Rows from block 2 of a small image classifier, named by matrix and row number. Rows with one number belong to one neuron. Each number is 500 + 50 x the weight over its row's rms, rounded and kept within 0 to 999. All counts start at 0. Numbers have three digits each.
After each neuron's rows are labels from the 100 images, of 14976, where the neuron reaches its largest size: "peak on" is the class under the peak. Only what is clearly more common there than usual is listed. The data: made-up waving flags.
# gate: MLP gate (model.blocks.2.mlp.gate.weight, 512x192), inputs 0-191
# fc1: MLP up (model.blocks.2.mlp.fc1.weight, 512x192), inputs 0-191
# fc2: MLP down (model.blocks.2.mlp.fc2.weight, 192x512, transposed), outputs 0-191

gate.138:550455517555512561500500413495539511409449492406565489468517504498549471443508451545530567456477610508410474459491449507459471500619405419477538538466420504518528534478486456481563476519465480493513577508489498500500514454459578546412410516499515506607474462530476648471562522500473562462466456422506655454504464413511431468492524501530542449492557580432439487588492524524477504564549590325511516516506487487440466505524602545485510455446566439526465485574467537523501422561455482539526527510480474514420494523577487495528501418611543412482420536577489472518545536517463520489
fc1.138:561454502466502542564547485512528561457466451450598558484513554453434463536504496543472545510467464567445516533446415511500483530610426420482533513449478482491551562576497521484520478517574478454448562477443533501610475402448556569395368523485495422554493487577458662478498486431454502524489441464494561451517451457537472476489446453449499518572470490415424434537525501536439546496593508357502487565569424460425465513490577521405434570497561458505448393535540553487566469620517502522496532555517512536485523524568564501481543482516533417440459468468471502490530490492530480436
fc2.138:515521488437480604537531347407487438503515586442495516467494432424540575464494507403493353472527492456503465518500524482539478558440612543557465517480546490537520587426574507422506542500551541440531481464477504432444556430474417474501539470640509544464522542533482576439469486496458555499485548491477508502464475552486577514498522523481497432510470512452548441526540446537556447536517411515490546532464536524481477461552543632524401449588452539496492533478531476545525404509496509484471550459520520601514446462429476540510425514394559565451434536496417609483513514564474556591
peak on: emblem

gate.395:441455545554452537526539541589532489492566514486404502474595369523492514470471527501472545485480535535546503490427530592437504548495474624451504523510498471505540511477485488570558500477640507470495534558536506544554551513519429443469567564592520529522464557506461527586487546468540459457597558456483507587430439432471482499540531505564529505584516435505511366486582522483513464399550564455543441546522413435415451474479468513452598546487506482561525533480425579564586486578474535512493508515520433434466467475520537386454563425503505485558402482571511536498571469489422465436
fc1.395:461514467486591513527472513427467523503505532536497438569415605525460524614529614505474477508476397395458486555561457453468475505505475381558478467524461515586501605604505440412470489497481451548503497473423472489434492475505398559531466532447436465504515429479617519503502492443553543467402480443480553393540586589482474467500512467442415562426466557525459511465477459536506620497418566493462565492453508535575513543472608470488446474575476433465477479504476554554456495445540498461518469501524500501489436501503452550470453500593577399505510489503507486401542519439522568476
fc2.395:531521518472556519399473541464572446549496505477567444549413424421478534533521493474511448520530499545562488438467510432459474545538554469443425550478437516495513589447492526486578587629356511527383514438545510507520516500496588505499565483534592533431536481519460595512556464495539441527494494476566497500489535505434504485377442495571574512529389457496529595486412430458473446453521577481602493556580551425449446489404463502500536498484553491534459531488461507512497449461522561504413458393525428513455501537508491501479530607531446589529537468578542498538440443464549538490
peak on: backdrop

gate.289:497469525532533380459415440458446504530505472531488573609570440509471451443453500555477494517560520534530432434488446484618478449589515571466418515459458468554504453607498456459512551502521420481535497510526328443501462499454510585545476478462527490539544553443510544490468535347427429543467541423425393478547507461500577442468541511495574557478519500495496560478489405532505586505487541499613546572480613538556543449497572543497403513515528499538428483586450504514494505499492575531526522482391501467503461436488523450450521480523526534599462484562539452460465487526473486490
fc1.289:537616485537506479501457444505426481457516500560434559595542456623484439495485549576475512518543504582509422479490496548478543412551514494489497444473477516518520413576515500485503532510517475426526555518478466326406417454491506482472528483512496522524473530413541479486425556516472474533510530541563440455524418477448453506488501506555509542517586580560484553430574525533528521480436494417577577513476537513564568534476408454558499522470540502534447558519455443547454520473489608581471544529445448444529506428503546608392545466453435539570446562608462429393496534451462511437
fc2.289:494486565503518480575465529495511494469516480519500450522440490519554528529505518467441480530458567481559513454483574485507623469479435492469517495540502460536493479547539501460576454519537472501438464484525292528552424442501457491460478521547513472394497516425506434511489510455469507484559677473513482469521550449560495485488544494602509569520498511504480528493487464500449570464457484571471555590528586441399538540493605527566460497476470429510531586438471415451507564570432503474537529512575514456496600510461514520505590264548479536523431522471482457468561454464498456483
peak on: backdrop

gate.100:434456520516565559412446525497472563566501538475512479572460498429535579424460519482527412506468593444483383546520500541463425520598517388395459500521575514471462566436514529559466455509588418467498431489521377542518481509508468533490524471479569554559439484566461488517564461524512447484492490498454476464536512525612482535546464527531530467500547519493504536515611469444455588490495660494498464479543467468511470500576434554512455568559529478497503450469415479578482489468453505457446616545383448421432493518461530390481413512436558544562559514510554524524467450561492477488
fc1.100:393479552534531553528460482594468463536512576567533526597526518458475535438464494520565599495448399506466476520505497460505457508458484463508544445507528459541522469409474548520502490508570470565526379466472542545527438543455405568511418553570544498457483458496503415436543540521552541496628423532459509468616464447479407484516466445523516438521453558504559487510533461539565474382493459463520451532554410494479498492450494514506630489473506512562440441417411448529456469484501538510589478544503571526449440464521525458467488490451416487558473412425659484443521468504508537584
fc2.100:451565452432632425497603454538510604436498543568507580479480527570454567472507538521468469577475462521502508496526450502547468494467472497464521498409480419562532490489481514504541580521454482539451525482470575427515593577474491425509504462637501568407356626366518457572506484478460493439437539523439525505475497480540558408452448542533469460546542439442461514581558456542430481509492518472470486557465501526475461474533487483412480472512589506548508612535539464481591454517458524583503461448477580485441581519534473508550515395514508560442455498446433547516505465480502492483
peak on: backdrop

gate.208:456427543529443586465503476483470564511444397574501590570534532629558426519508458553466492478454508547485458489555479538456397523512489426391483466463458522495546506474524495474463433462634477436426553560526617479560511477526474462493447470440536480536417469486450549455522478527529591492442536466538468465383499552511524529490547502547529456479466519424568523512522428484501385429543416512458504498547589479370491537496538536473499459484472596520447427495540546449451416501515546525461552546526464565496456536438532535608571466616476513472491527488435539420569529469464551544
fc1.208:414441413506487527466450534475480538498449429600501540577508553559425464550443487544511495467374497547602514511528526511600563507533456442455501434478492529473495483486501487462424541449566476556422584557484581449576478504508493522460481501376543440589456439563420421485518512478478561477407587474593452493407484533465522524464475527566529505520486575447581490492566473426563519548533469515396497487510441480467511572464567576507469496492442530547475424521430580487425504506538492540530620516495503505469507545416536484576647482488543562466482405477464519560512427493479514520
fc2.208:503562508466527504515547479415488560546514517437508530534467501512516481505514513468405449475423440624449496424449562423422406544508550510435533524555557504497404495448455574463653494512458530490466527473460378535531458544446516450454577533529458561497462500477481515444606498455578470525494526529469502552489633498508517527428524451408467497513497404518388500534510465479482512500455614528432501574442482564480614489518553493526502554521491539372483437517536540467540482477487537470470478572574565442517543499429546563500480584373557536516556485477453520606542467484462527532
peak on: emblem

gate.276:595453537487529567537480454535522559554590484454459522575525546494462525534520446435544520520497366549522484448588566521444491545510557436485500554444545547460494482426506503512489576461577572553506533361526552491440529487494533517538494525461520526497464567415541485470412432530397584548555515570446486524513474518525606490462515484465478458452550449544485511519495531466499378565466459372479491496484556534527376455571524575575416545496562465531597464429573598607515470510469547496520487480517550497515473507472510514531555478529522579493525599411400476554525474551490538426
fc1.276:448507499570605487504525498491522503529531464490442565543467525457514526551545458472556438516459424449463538457557546522508477532496535478479432522488571500425514586457509503552498542479560506566417534436542614430353478502460538484565491595595588534503491525518565519488464500584383467571581479529439426487495540409555449510451499497479468418530519538517392486549489479506521453571534464423533475541536483490575452489446578604541549485467625467478570457514509509560430518484474488449481383404463527412496424450501503473562577572512492548568552543397459511555532441461492514474
fc2.276:602523522419467575585506481498569557530515586530540542434550471423438467494450419521493381524471504476438452502440484470589511506534406493600562512530556562480489526483478468511484538492498452462473440422495538544521508485473497509396491495481428505467487549489463475472539529472513508390414531533509523479626505511585562484520562603548557475534547562520485500527404476472534507347409626462438588510472526446523480513420543461490540500456454406445477580546455491426538517439505513537580516506510554566497540518472467443504441582482495464624445454526483475559521426492548536434
peak on: flag

gate.496:562457532441497498511455614515570538497538466539540463492514517463531496524498460411486413393526494509477534524445524497537433500502425535477570472431427521453498483426531449502471549503535450489437456474427497506444461459466437453536403547491438374559473474570586514486602444515594438455508489562522470552439509577495556472520581542486471469495523602406393554553448498510514485555509466372542496474513551553515458458479476505494438483508414485442525479527515553565475530541506426474505575402487463459457502393494469517504349516429461453500396482513479464588611490478574494424
fc1.496:492482461438516442459461408475489494462484466543546522529521432461558501421496486578510498568532542449512503552546519512425489516509556370480434487499564497449525534547477487650536554532435473509477532573567502605492448504557629477527461495478577494512541532531449485513456467476609400477453415469458481593585544524534498536525478507603404570520490535523481435460415527464504563606489512486498536470485429474621448491392548550541536489438441457630498571463614477481530452494501467545429550537524488489508498537558508474392552549506520468564467572522526504453445413493498485534
fc2.496:493588440522491475436528548572470501481493435564505491594538456318457533467500533486419480560514415559513527461521484354502495448474425504486533521525468490566410517494426516464439550521524488563541495514481417463485429485611460476549537515522367540479548529485494537355518538530565573454475446546533485566517473482494479508491488539574558479526486546443508434460583497577496477496462443476397475436550474484447569533645501526531502543457515529494562516465481527510578573445489472441544444491487500558502508489490407473513556588490473575543494587562465475485480542426502489626
peak on: flag